Weights of a small image classifier.
Training: adamw at rate 0.00099, 7800 steps.
Data: trained on views of escape-time and Newton fractals, 145000 training examples, 13.8 epochs.
Rows from block 9 of a small image classifier, named by matrix and row number. Rows with one number within an expert belong to one neuron, the router's apart. Each number is 128 + 32 x the weight over its row's rms, rounded and kept within 0 to 255. All counts start at 0. Numbers have three digits each. After the name is the row's rms in percent of the matrix's.
After each expert's rows are labels from the 100 images, of 14848, where the router gives the expert most weight on average: "patch colour" is the nearest of a few named colours to the mean colour under the peak. Only what is clearly more common there than usual is listed. The data: views of escape-time and Newton fractals. In brackets: how many of the 100.
# router: router (model.blocks.9.mlp.router.weight, 32x320), inputs 160-239
# up: expert up (model.blocks.9.mlp.up, 32x160x320), inputs 160-239
# down: expert down (model.blocks.9.mlp.down, 32x320x160, transposed), outputs 160-239

# expert 12
router.12 095:149093164082166186103142115046090148144102142130105068036117129140140129124148162103137127119104162161140159209117100080159125098101116135114145083098149115174108141143127161106116128152152085109124145087151137148131101122153118171174170126
up.0 108:119122079152177125080074114163146147121118123102102041162163133136119087077135128105162134148169125095088153101081092185150174111107142092112176063139098102100147119116077124116104150092138108151139141075137103102125147092085143089124084096
down.0 101:142157234143146157133128149169121136148159132126145082078173144096146146142098158113130141112135108178110117077149141164146113160151106144163144100094155103199119117142149098083144098148089116131131143100132135164140127139115111128133061115
up.1 097:155130165137080153178117086113091135097095092156138139187133085123125106098128126077163102062127148144120118074103121145163158101153088114114088043115107137062092096062083119168104099076070113164129105106192113129086139139111131134087122124
down.1 083:116144123162033152135139088152107122185120174134091104112096101195135162134155083166110158152209122099129143151128148146145116083098137155094123118186179110153117080102150121133102117102130172108114138158148176060146118124161198098102142186
up.2 101:147109120137103104155177121060113138081121128204173146184101126135174115087141142064123135149133120106129094142124028186114158116056029119136124121146108104107146060130160135147122115119124105100136136157152139069067054168164190096132149149
down.2 119:128144068130134134125172157180086120112150130185090116183145151156144104086145140051122151137185130127121121130115098157137134074156107087119085163111193116131142101118120090137209172175106158105139110117108132182135095085163221115128118127
up.3 091:140136132149140068127120135092140158169032144079077100114076137080169101166154138125156125161142136152147103112137147158064143013104131135128151116151127129123178112133109098126094139077129123142151087147152139109091101065084157103081143135
down.3 090:136092116114152188134141194146116100088193139196090208165106147130111139103119128119148137068133138051084112112105118120143167136184136126139133156189146127065165108139141136116164161149090149164102141135103154198180130154146137110173131132
up.4 115:115175136128115123115159097118135180153133089165200073157097203150101094114115158066173102180163177137105110111122041131153175103063037149134146065123101160128134114169130124117138165148130132152136104114194120112034092177141184142111119153
down.4 125:140134108128079096145150207155108115148167111182122118177127084078193111080127155066109140109174160118096128122122112128144124143196049091129156155105161146209161075139179124164149144125103153144069124073125119187158129134119152114139116103
up.5 104:120045090174153166158121118170153105145106127160160139128141124133125064185106145134132147063135153108165180131133123148112141161137171166158099171091095109058113094113173142171116106148133086152090101121092102137150156129097032109152175128
down.5 108:083090112152101136137183136137139122093105138113164168095148055118099163164131108194159108123143121121095100154185131133199162149099255139131082129004127129154149126111121067117136129149130141149139140179123121101135117145139087121108138116
up.6 099:102153123176122081101085115156107108136102096132117107131074124121116092073089136059160069084119059124118099133105087139133103127142075093074123087122100137124107095107089102124121092086137150179113081125115134100076139110148129119089067103
down.6 087:153132075109099130146090137178153158142148147098145149098123108102146145067183110083103074160123154140066172129064102206167156074066133111164158150092180138169105173124099164065136144086127094168074156140120121106130135185115136147107153174
up.7 107:116133069113139111144129033135099107096123117096159052127085137076101141101100126088116098164103124099132114120148093137170125127107039096125061098145126156113139077107157126148127102124117128131161145053143125161096121054102160083128093078
down.7 116:146100176180152154144153203179162091163132146166133077152108089090127107134133115122130122104186097167110128126133154204143137128168187139131173122129101105210185127128172125108134101136115115164042144116098154131079140108100167103090125100
up.8 105:116046153200124106134119149120168142103112123131127148114136102149119056183166105173142147087140123137112120090128154135136127120131148163105150130077093077129125115090127162122097102110092049125157088147107137131167145148086084134096124149
down.8 095:114101118124164139181071147130130112155117142172163211138092109098115138128163130199139115096095162123083122082145174177199130131132211109145124132077101147110087092139137078183096139094174147120130148133088111104149127166095081113141142094
patch colour: blue (39)

# expert 9
router.9 098:126149133079163161079158162104127099140087119073073074061101119173120135093143174084098130116096136150158118187105130082094101079106110093091124103124140145180114097139172083117173115082132134111071182065091180107092173137128076144103137172
up.0 110:151059186086161130078121149097139102153085076092129190065157170157168159131134125148103162126095149151124076179159143061093097057138138159094125118130176144186165133147133144117153145116131099069110147108072156112154119084162131117130146145
down.0 114:149106125147083097164126106084180096077111047180150140157122148127120128185153082166163172139122085103106068112155142144192131141169155158154098151105054137107138166164101066137047155108121103110143084194186118125221145135095088159113097105
up.1 111:183150115110181164109133145068117116114132123120110223079151136127147144086163157133125095137092122156166124133092066110150129080150117133063162117166101122153137128135079182147193124109120131071084144152142152159131149134205136159084160148
down.1 118:119134108169131096186146154070116077086120068150177110187111146142129068248133127220134104121151119141134071121130125207175144118127206122129126079130114145170134146124058165134066126133136125164154172115196142140137157124135159093161096125
up.2 089:136105146126127125096093166140109094199071129166156123148174151118117117100095142125089131076151099112136098131135173095197108056134096100140094136121153127178159103107109089096149132104169094096132145103108120096126084103163101105091084092
down.2 087:162114115122118088141140109109141139119124098158117123142195148136104111122120094141177106115135163112114138159132123104116123115146153151196081177086126067047164174137133101103126145144136073111145109163148072148118139145132112139138100110
up.3 102:084149146156078122136050155164077122139071116156139107157071157139125112080153091069155098062174078133109091153091167109161104124085056072095096178177129132094118081127135099081126106102145103150121092094100116124061073120122065106118099075
down.3 099:152073163156136124103116152136101116133122121156116123130225111151130160129101104125145109121168180095133197155095134112145114078158117138173070078093124132136152108150088151073133118113141101160111126116175134116035103129132180153165165101
up.4 095:142091150090083169113119141091098097141120132079040176103154094138173157144109167124138098086139143124136081116099083097182145082114118100094171049151155116161094091129063139203175110113144170073090129178144141092121160146111166092159126153
down.4 088:139181065154125136056144154133121130143163168150146068162069134151133087189097143202112110145138136135072119118134081188185182164177085095125126124064115110091123165131109096133104160172090154144160139067120151133149153136133100140100157123
up.5 098:121102111122131143099137141083140130126146112176094070062144176132076072073087172063108093116178091157124107144124133153175129067090076090139147092142119114137107132094130088131167132087156126054146170156142102141103134087105143121083151071
down.5 101:078087110152094120110083063129114062109119126152130077084133106126144103165123157185097091156170082126092106122129163186111087075160139142130113127142094110184175075132106132115123070151149106119141110152172099186125090133149157068109086149
up.6 113:102136140195107147163136182135121112142121113217135140139129152116119111076152160050159085113166076142115111143077106212157148119139021078119136097124137138121141119146106126123123127139153124142093136134114093147075155133148078094118105115
down.6 117:147095106140091137120078135142079136107066119122121141109134147153143114117147110073091144150123115105095159114111103129116129036156067127150134094114115129148124136106095104047114095128150111178179121119220122147023136130111195126149124156
up.7 095:151131181117152123130107139107093149139122134085070160078197144121149135129135154080083130113127098125141053150178125049095077141129110116101120155191127128127130156139085109147177087099098119117115163176117131140127091098176130095136091099
down.7 098:157089149142123067118167130061118137144092043142137100158085121152122146202099133172172133136138097138096072111110094170173148126163224158134103083060090151202146114122120175141134123149140141094140111143142099156150129092120143037148111096
up.8 101:144128167057187209145092126096097114144137134115113169044102066157090122067122151089151118113067096146115064135145084125123115098119156130107115081119065127175081143134092168149141150150164158093135122167212101104104167157139147173118128156
down.8 097:149096088155120102153134143091134108146190135143174077146084105138077129228053167192110127120099119137119070090094089146140208143129184134111097064094146109153117155126107105129069135092102114134149144175133136184159144158102162153157145121
patch colour: black (96)

# expert 10
router.10 091:150120180058149155137133121095183105172125136064082056066121100152102132131148092090114144104037130135149100141121133074117138069127076155131122139132172135151089158169127115092102124143120109090097101049074125146127163158130071111145149141
up.0 104:139159117086150136158123131108122153152146153101101153174148104152138155156161142124121091134117108127125142075098066143059119098126099017067147083146104120021153070083145179108104088123097115102077096157135084150101153136117176144141143129
down.0 104:147100107173102097118126114121123073089130106162151103115133156114145124103119155150153098095161155095102128090098078144134067185118128114062121100160112119149084143125061134114163119110158082177134096146110105156201127108106171116162151132
up.1 106:096104113059106131134126116098128159166103187086104143080071060121132115153189090173106165122068099169121117096123107077098092063137155155080109158150198137108126114159134122104094129091149044124138106112067162162202110142113082124136141125
down.1 108:097170206127137153102117151156148154148151129146106129096106086113095175189143161107144147118085180138161127138183184135095141190147130167146159158039139161104088126080111174153158107136156186065133136208204111080085139134108128164122120122
up.2 098:115100117142059112150111115152134124115141165143122077105128076145094145140111052173055119092184089124130115116143160124140102123116168122128162194077159131111088133117203095090141119116164084103120137132078129128164111077075125115129111109
down.2 084:058133104150141139115170180127099103127106147157146105153118090122105171116130064186148166126151098097099117116177180155101133140113095108165085110065151174102120134120171182117140133076101213100145130164154164170142093120098114108163133102
up.3 105:094080119135107125151163139142108102146101125123118164095092059140130113142147090153081133097139150122078113100124121098186116147158109122112135153101142094093124134102188089146120104100162056105117143119101109137196118123116128092049121092
down.3 101:028196166181162096157089169160085113104108109117160177078136086093085134143121147119185129104176116187131133142191188199098144145130179112173185139096161087086104107149175155171103174140169193116121112146150161118092132187107100120131106119
up.4 105:140080165128104139155117130113124125147153106119143121178114090169146123062170147029201129105058095179099120108076132185079154094166035093086128085126103138095161091088079151112128075139079138151083105114124104176082154100118110148140137142
down.4 112:176167132124128145108113057181100144088092093170126129136093126118173084165132081130122077127129110085126169173049124169111066139123138090019090113146102092142168119129108103147184077065125096141097137128133119126129159101085148129064135097
up.5 102:146100173160149156137175154120099105074176116107095102082090115101102062120116100095087108181155114109126152122117108115093169116074065155152128117157161169214053183143113141125174141172131154107138109107082130069054076114120096115137099142
down.5 104:132076111167106111102118078156086113145148144159147067096163157122163113152169131107175163124123113139132148127135140170146116121097136136176186144096143131091094140137127117123117142084148101195169136084099122082080091113156179121126131134
up.6 106:145090096169141104132109118127152129127119135176119141094138105156105132156116180138155123148109118147118112060088079134178104135124063083058099052091069119092129092090060056104077116113121092091042121156114107138170162134071126134129158099
down.6 096:140121152164136115138139091132110131099137123109154130130160150149117110175155148194181080114079132151141215174110138217133143187090111125075128096111145123084136153127075151148155149086172202179101118117156144131105143128119115141114140089
up.7 104:148105168185123140162136135166107139104213108124111094057120152132084122136073137195081097150181156138173174161094101107160157183073191145112165126142137101210056167102079133135185143113175125128122126131126136034105066142145124095115080125
down.7 103:147144136141151186151097130147096123106155157201143082108158126116162114126129172142180163145140122104187138153162121155187124139134162104166120143146151088147130137079118146158119085129148152184160150114146117090099083134134181148153094146
up.8 100:110100118155119117162150167102136163142124184158083135149151100104109115144097138169115076125097110158156127101066070168157128177119067094103097105118113127069123123088096124110042098083149120157040130172145099148157177152071207105143163131
down.8 103:147110132184113142107122071111145121110141113103144116100119169130151132175139080191137127100117178117135146156132106190149116127132121117060110112152117122100093157116037140162208099068128121173081145114099181142153136142095083134100168092
patch colour: blue (28)

# expert 5
router.5 089:129131038094167174082063148047168112125091124091060065121187096158100211100138111118164115129102158132116124106109156049077129105116113108094157102097145081110141093113132121127115108165108129106121096043069140087101092142118062126135178185
up.0 119:144109066151143141099112114109093120096128076151131093155157134130100155102087115139127072097142138115120095057079140146112129129087121089077138121077067087054152105150073134152137067115158140172064113061117121115144127129095132133104123119
down.0 106:118118198164118083172107122148137128159141141132116092175147090098194127106115140185155095146130121111070099146154127169135116155112164123147127127128091131143173090086153131093136110114147104148106092121081084147116108159107215111133141093
up.1 121:124130055120144152088075129089151162117126106129073025133145124137068162052156103069164097153156134126153148086103087141116132148115049126102085153116067124098170146126132147145142088165102153187092123048141106124103147079095169168147133178
down.1 135:140084202144082099162079188184061120126159115175127077147108083108200124109121069163117126137183057127113104152136162200136112159095140096137163149106178115181122087095147125152165101095137114144083142082126095125094127153116179093081096092
up.2 113:142160079103119142155081122091106108137169090174117116172144161116130195122125114131142053131151103144123128005080108118081119154097088087033112091101046094076110115095085120092132092089132163122055102074119131070095102111109133094084100148
down.2 099:094127182168156092116150152137091115152123145095115110169130125097136122101145131165090147104203122132082135158167125170116173139123243169169113140120138166154155147118120084113192179143145154136107113157125107142139071150065228133136107106
up.3 102:191154198116131118102136111122101180149058132162137181119143159203158139041116141047123148160182144115107125071112100163100152066139029100134121111134065122117178140153081180169110115132122158140106103174139078125106128125107150105173094163
down.3 109:108157145122089148080123128212050092070133104198138061138053125118112100080079091032079189143153155106101121170144083122159055111128090099120105139164100150154159062116102125104123091103117085147148138192138081111097103183112189140142132046
up.4 098:165110127145135140090142161088106113097122128155172174137133123163150163012108096046162143194166136117164085141131067159129162102129077179127125080115132171083142171105115097150105147146136164176178137141140107155083141129184139115153110107
down.4 101:120070150160061134087082140149082112171134082154165136162084161151097104128128141072139124153108107099087119175066105130120144109142055104100135162137192135136179103105151160118156154125101154110162154122138132111057109102084174081168120100
up.5 085:137141228196142119122100104090148198145127110120167225085166128114141168152087190135121140106104161065161138110092132066137094131133162146082154083114144125130115091113091143088098117129180157037152149167138119127186172162151146151172149130
down.5 090:080164097090125094079149161115075083142128099137143089118094148153113100127137151155151156220099122142117124149133074169086113110108151175131168092085179144102154130167137106090108111117107148087178100121148175192148130180158138106118146117
up.6 123:164107094118144157113092157172112168171132046122114035150199166128104174053170084164154050136168136145092129093103119092125132162115102110160116103115055111096145111097113110131168083135162137176072137048137139115124119133122106144184151173
down.6 126:106139180186078099124136151171111114147167143180132107171092084121148142081137089175100115080182088125118120098095140181186142119130187141154154149135138113176127109100168102112131102101126148145083122090165106155116097142099230129074128075
up.7 113:131179084112167149104091115158134159141127138089069053155138102137052149052149089140113124143135102120133085110111095120087113164113087093076134101094061114055103123106124137135151109143112160142047099086134089120145149128132146141167132175
down.7 114:122165172167119161133114131174096119174170159164147053159139088083203142116073139163147105161133099134140131168161162164140158092074198141134135144149183096193138156108161126103137132112126171169064105086141119195133098173112181107094129082
up.8 104:146127094108126151114108116113143117106074106117107090188166180120138164068121088161163094130149144130116113092158115126155109156116119111092148149121101135075105114140115172162127099114132139128034135055104135110164144084127148135128149172
down.8 115:101141169200083119169126152177107110115133116120163097135131074134164138053115121173109113165176111132135112113114137204127134110122219150117139146121097118163115090079107117131107085135150150138114086115154116139128114168161192143092128082
patch colour: blue (25)

# expert 20
router.20 104:179104166085123181104085146088124134068094146085146071070058090142084123140107183077134152094119132121102142159117132130103121115111076136133094119130175131194082083155111178091105108111120102077061086062106168125124146112163059108160136165
up.0 105:099064164106114096134100130173149137080101125104161100135114122136115160156097136140138130155140119115108105121116110081129175164141131085138145110149158119121143135103119131075162100116125018129099135101086115099130125143159042126147129123
down.0 127:119000094187108120138089168142143095120170089164160165137113125112081158160109129156148125083210128115078100089164212133148103138131177125131143111098143096105103111124137097114132117141124004162161097157078104125157112141087142112105124096
up.1 099:106054138126120114135110143149114137055108113083122090128083107161051157175098097144111103124101110119085102121109127057122118120141125104151123102115103110147149168106105114074176102101140039104075121144083119135158125112144086117153140134
down.1 108:149010090177079113138116157134147087092155122172155156119136096125072133167085156132144132127209072119110122105142190157199120179137170159186131130149153137071115131112149090107128117105162011125146097167097115115165146112079078090118161117
up.2 117:146037155115113114160103130174143121136155148117170145127092104111105125168111107124138155104134073130110105129164164080116169166169144110122122135134143120182118116115158082055207116100129010102131083116065124104152155127145044105090101103
down.2 128:076000121186117135163106172172127116097178111178138156137149119094115164155104123139147120127185122114135108138172179107213104162149196148159116147092128108083117153111108085139138121163136007111157101182097093128155174147121138104106113104
up.3 093:093161133173151153157149120076101144105067114167061190140060166144141105160116095132110141137154133121091137124092161184170201113088165133079138107122088138091102090097091146114034100147150174124176084180153113097168052128137187120142100116
down.3 080:155163114145136119090096070123146108126130095129115128130068117169141121199145118213144118132098160199126144147069131161097159067073118155139116156110159120205177138100142176121056087115140190163160070151154119113076118123117169116175118136
up.4 095:125136114128105143153163081158103113086205064059025121087092114124098092073173089163201109133135122127157080074168161095115137173125146157092101152069156134182071137110151158113147114123147173093141161100136137149179178163104136136123133127
down.4 088:108157161189099121140116078085119102159131121183079076151136101143177120127144105142073114127164048114108101123146133142147089153121132115120158147167095144117070106115135105162133136137101191090061131052150138129096119170117196115145072141
up.5 079:207126074150160129102095103113088116123194084064072104102138119120077097156135125139107084161070152111110136044085148137115086143075147171128133073100067135114116081047046129132128111115140098146150135118129120153138112120091149132081148132
down.5 074:121190122100119156125155086113129135128071154118099162200138154110139105119156124165151203200108128123086134140147102126124147136146166167101088147122094163138131140168138120111112178175159255148132137075160149173121147032126116137154112142
up.6 098:137034152084157126123103175138155143130129118139158116132103141159090171142100106119157118139100135152127113157132099098148154125162119111096107148117115128132180155152177121081162155106140054114077185103064110145120166100165085144137113156
down.6 117:114000075177097113129100167188108081140140119188107170126137103122109142164105162152151078126188104130113118112137247132178124146106168155110126126150131133092148147109149081155131129091155018164152093137105139130185127122122113087114124077
up.7 086:051165134095109182169128080117111146091214109074084093098117072117128128114143173121119151108087131135133161110126071108160104122125143150160120113148151141193056063087085133160111190161135108060090160119178146156160142117080177074111121127
down.7 077:128188124124144149162150087063126101097167144123113087155227138096178132104138124137107052165152166164115150128049079170166138127131129178133116128098070140179128122152155116141140144099100176121126087130073192098168122121118159104144144113
up.8 097:113151098158103127095112084171104105106162036105042138116204055094112124103178123095118109161135076138143108121119149164117075142094146098100138109114064098084113098044120124197131105092144150122142094132093138158124175086052157159135173127
down.8 081:130198145084104105136126084148159111118138116125129088128129118138108127145149137108057074103134094123073159173113096100127099144130066179105078125175092101120090186084148169194169201092128184125127080134175168140093092139138198149105124094
patch colour: black (74)

# expert 21
router.21 092:141114154039138190127106108060128117169130145087108056081134124191110136112168147098137150122041172151162108180101121102094129081135089089089161136129164120196116137146150121151057165142112137107105152080094195127121114171138093112191163169
up.0 098:128190137097134149125109142125143119150121118085128050078123136142119088049217121125114129182081139146158127141124107091086095090139118167103166153136164145135106123128196143143114168136130124063056116071217091195150114120116112173134146106
down.0 105:100122128194133120121130140142099091153134126200133102132119157167176121101127106176144116113139107124109102115086137176148169131073173089116138095108156132245146134139133139121105083127120107172064128079129107121061110142128220115146069138
up.1 080:134072118112097159129110117115120148113132155167181098159101113071139099126107097107163126130136130125090077104116157115181096133083158162124055122107123114143079134134167109136144094082075160126116079112147104118205098103098195156129061063
down.1 086:142095153097162135173085109103105129068138139163115155109114126124104107098136095116164188125112155111112115166166093158147113157167146136077092121081160145125118107135149076156121137143148114097119103163157136182181175125178152081185096143
up.2 088:096134100128085086085093041136114112137130123087063119212096133114084071127128116096136148130159077082098151113117150152134108125158060134105104119095105167084122138074087121094160136087113157114203108102127105149154132155119181173113100115
down.2 079:132120183108103113116170107153106157134100135108166166098189101143153137156161165159125139112077091126139166190126119121100161116159138118083107179120123104118075084186139155108152119151133110163153125086077110106136170097133175118157165132
up.3 114:109138117159091114131113160136138134145121180120126147182099133154140138170127106146141107100099136157145157132127060165153172140109136064053146136120087156094155118153145125122113126146180150199091119158103156082101083178133085129151074116
down.3 109:120111139153135156102135113139109117110106135123131168106098140137137147142112110154059149171198178154154098121143137081181152152088184196210139105164102145160126154134122081139186194105143119128174095213131122101110060115141160138107048151
up.4 105:118152155146118129117138119127129152127155137124166182140130134122129132174130174118157128115156113132151184132037076184163103106174122118062107114121123125113103102140054162159159112161172138144101144152151088174142132169134204136119146127
down.4 096:135176119220088119137158132126107130145142078137133133165165058147139089131157115150050112157159125122121143075129087113093154149122157179146124059101111124164146106107119095148142106142193095094089137129118179106151121088156061065114160150
up.5 081:135084146147071121110151170167117087108152130133112082153070087107090116142094087125145059142151102130103105110107157074073161152101153135084127161136110086138094156147128124130148108141093136167160136109112065115155144133109108093080116083
down.5 077:138172032164095112134133087159147168144122153110168102101117152122140170049155139143138117135135077159089134115063114222138130102167115128189090177150135108085143110137102141147140100140140079115186098117093184167131157138109114123135089128
up.6 093:124108137075131121121148100107121120112115142125104159088096055110131069167140135111169099092086132133150074096115120160098120120078123112173131120134079166087179116143145131133059101112139140105146115105123115098122101138160112131116143126
down.6 100:133120107106110141099080135197115073112201171098088166150124130139131137164145128081143109132128096197095173178133161098104101119149107109125111104140114139160095121133121173162167156160119142161201083188100067124157179152147105135108179116
up.7 090:112106086124161123114158128103081070155116129150082168111144130112135158208070102126133088089085120144094125074123133032127137157149172116149118149128075098157128106130183109130139105141155097066197112130094113085174109161079078071084058118
down.7 088:174140122194156128125117155106146136110110199192156189154091152097139147142072084136131146182142119166138126136159129120154138174071152136113133148113094165080110126152169064116161155164181150182139150191145157095159110108154095190122151150
up.8 104:137153127113130164132123111123146092165164129119142077118133142151141078055120128067156087126132120122147108140177123183129133107082104090116129115133135154113142132155064132158133138148136141122077169062123139116063102125128136167155152113
down.8 104:125142163149094143165141166114170096101134121193094129165165169107128104102098085148129119186145112147165156111096092157156164099134111116127121086120100131181157093091107091135131122147100160199091097131149111134046140138074196145084145102
patch colour: black (94)

# expert 31
router.31 099:162125116088103136103085108061169172146072141071087125085142164187105121119118108104128184172051125151153153176154058088063116084139085108095112096130181147119092070136175130107103134140103104139151128066140127164114111097132064140161112135
up.0 098:126129132121109123146051096061105171173124126130119158145167124125163118061123094122118093143106129161145137168102053127100157044151084122133123087102122167131141105152140126105116175085110093115120172106137127118101137161165127118162182134
down.0 112:115106148200074101150125116179099107106142044147171164169091188109101133135126078133145118160180097074088086153111145183142131141115121083092100121113106127136152163110089137124106092135126152134120121235141102106140115153137123113136132082
up.1 108:116139136136099121122170146138111131131150121142137172179140157129107163130146095125146060098089136114187112096073055168097160129093061126085159071090119121120127115155087116151133091130088134156059090146128124156111160144129148131159148147
down.1 105:187135168164085095148142091148115124145144116143128148122136114129133129167123124184108058114172142097101117102122081204135111236147170127120105117104096178102131138141090083158135132132140170109094135220152105164133121088091185179145141107
up.2 083:138128167145120101035132124087068151149140115138141151189128140116146122098140137129137109180117099114102168169071084117014148081133107113059091047105123161118187103118117129112130100121132114125084149124124117073146117084141127082133137185
down.2 090:129140133188099105179147117174126141114117085140127112159144160140123104143104127110080088119146114126148121107117096164161090178145138124137110162092070123096093164131088135147067133170155193101108116105159107088129121120103162124165131072
up.3 096:167165130140145168081104114142101095162150095150098189130134136164094158139128120116129089166105114146141133174112067090097148140135106074036121092125164160133155046159126100116120138127149146134123127110151116153194159123174162148161091130
down.3 107:133130145162092086121098158149140157067100103131125125086137138142108134199122092212161038154136075089128127097046061172148153180143183115118140121128118111132119166091097077132099136145159148172059078164129125117147125085131107069122153103
up.4 080:104093112152085063079120127179125070144209070138133158126144145105080122137138107102144083100133094113110168141114097150109133088158174101127112167092109093121132120079122151095074068145151117113149106157153090167139184110149128123136117077
down.4 080:158174083134133129147095092147160134107130192077071176112163134119084114155198120121089178177091159148068142190172154098142083165125095123131133104118176100131094127162183089139123121118125106137064124168156126150164119156101166114139107092
up.5 080:109143167134098091129142086129095188086090108165146172134103120161089097182108157166101121162129144094131092111116159224076119156077190129115125095081117108139086161077110112153114119124072140143102083203147116123111071092111174088096128105
down.5 082:110144122121120133126077056092153158116160090060155106153162142111168100107112110153134130104160162117110126155132163103162067202099193120110110099142148104159143109154120105122146095126117166112126107086114085109105096112124112155081104156
up.6 085:176161128108169124160124128067085128148137089100102167145123120174138144071120118078085095115112156140135137148113065170059156095150066099090116080137150145103156094104201144074079141134075144110124142099126098094136161121182165153119098115
down.6 101:132127114180089058148157129166110109123065094132161102213098199152124099183134087143174093124137129074112140088080137232163077101099140086109133116172088090128122161114111107125131101161133171142138169112081077121118107117097115131093158119
up.7 120:134136143116140167146100115056100166172082141130144161110151143157113161082112128119149122140078177145106129166070040097105151070167101090098126070097151154128171096148137139124103137132164131108071139131096150122128144105195133100173154165
down.7 121:113148147219084136112125170152104129126152114179113140120085126126113109171112081172113089129172122069118123120082110162118153096137168148104120124128111111113149148092092132106079102110142149143096095194114120129102102107092107157119137103
up.8 107:101120083115156129097092092119121157190057142108125185094046187121110148097149144122092227102097129125154126123158100101063107115161106087128144168126154163109130082140200103062077157108189043133131170157090165143176140158150138165160126102
down.8 101:123119193143108118151134188160123139120196073194141127134097121132102110148147106078156080145170141106111092109124104155208160073082172113116113158104138076185119163147119145093113104144118089093125057123091108115154144135131097104120092105
patch colour: black (68)

# expert 13
router.13 096:148095137077150140087122150088134137103123121098090073105115132124146162126166180081137135120105137129143083184149109068129123118139127117086136095167191164178100107159169155107097158130110099098093132061092149119095145109135078148131142164
up.0 127:152070174154134166126148201144145130117133155151144100105119122120143181174111169142181114092161124151165109147136140075136148131168159115144171108183155165170134162114140123143134098141143038150123155105065138118164153148126041150109182163
down.0 124:102069158152111102173063137175135128137155069174132185102111110111131123155107095221154152113180104125158125141171168163103156151150154145119135128120136109144104145130164110122146107161122080137194128180135153111145155160115084101063165119
up.1 093:099145098095096110039107131116115098150163197170075180111059070117128108172124111139136122132078111078107075050135145107099148176142119110074192102128117128066088150127077127082139125078159100151157081151156175162128150116164145174128110135
down.1 089:128122084076098114059075123163143134084145108085121176044115050077133133136132188141166155127082103166111121145151137075103162168184113121108111119065149143128103116116079164130146162149169150124190117119146111160127124085107175148100118090
up.2 115:149095141152139118109180178097134187100139143134145129129103164135124143188125163094152102087163180116179104125159122076136142092182145122125157142215159146168173115143135153126125119128152040148143134098099103089136144164143055113128146145
down.2 115:124085164175132135184122165145072132150133143213121181144115078154113123196113128215142150121133109137088140128128150152113134192158138145142105137133162119135131153121167104117105167161168049162158107231090129131189099130175079113160162122
up.3 123:147102161133147173132171167100135168132114170128135123163123119145134173195152182114136158157125168115153121165137140080127137032169163148154155136168178174179135108133162089101051152143147063125150136110102176103122163148162072139140165140
down.3 116:114055181175091101170107152102148155120110097174179187194107083141134128132170111190161116140183105130133153152151192182118105141122148144131155149126116128104152140157134067129070129091116059142139097193095097149198140152134116128100146126
up.4 075:135121101189131083115151095104119100109129116186127073184160097162127121081134107155163147107178075116072151084133092155170077134137163117090126109136121104074134086046095078135151141144090141191114093076155101155124113105140147113100101106
down.4 079:119170172103101146121081110151127139117117086112138098059175136161141084146097134108155099235174167124080095113075086110116135119168161110152122099137065125154114124110115101120166146123173163166061078161090079131128129141132104162144126133
up.5 115:133046176153154153083189206168146184113123165135160105135117118160132140175118146133124126132152148156162092130142157059139162137132166114147167152174151150185146116108140136123145108145175069115129164099065114089147130131154060128123114116
down.5 116:143062116166090132134096149175143140114162103208175175145100120078149089146132084203104151112170070127134113131142199138130094170136146144097129147117156146091115110140156081085144136104113072129164117195113146120121158146129117128114171116
up.6 105:113051139140135137093127178158127146115136155164172126124041133132117112173088196093148103095091181169159093095125102094148148135170116161114139095150118163119144165100076104167184129143177058140143127098126142117121176133158049093121149131
down.6 105:140030127179120160178107149157129110137185148164140216165127137127092107168127068212134160169144083142164147147150132154066112209121147158112135115125163134094125184116148129082109116138158099122196112161120103092180131169127066136128163113
up.7 111:157091152135145168132180191134146154120130139107189113129106138159141180172111154160147106108157141147118137173171119083140126182102147098121126146177142150194137117081130153110199077154137057151130176090061142092119152156141014139100135130
down.7 112:174061120167094132185093117157087121125121133155127182128158076103106068179092101184144110117165109105136091124153153128165145164138154136147102139150120150104112145121171091119163180140099074153124107213100133099146105173113096130101176092
up.8 114:171087139176122138133183167166119160090171181157181131106111133159097136204163131111150129112132152173135127143137133081141144149149163152182146158144157155135131114151170139135173114127140077123098142084080134126136144165146055087106160139
down.8 116:085026084173131167165098127160111100114168092168136150102143090140117139162120087200124129092175111110092103138149143148122130181096140125139128133086128108146136127117155101133106127084158030151201143175095139129193179142145083125155167101
patch colour: black (92)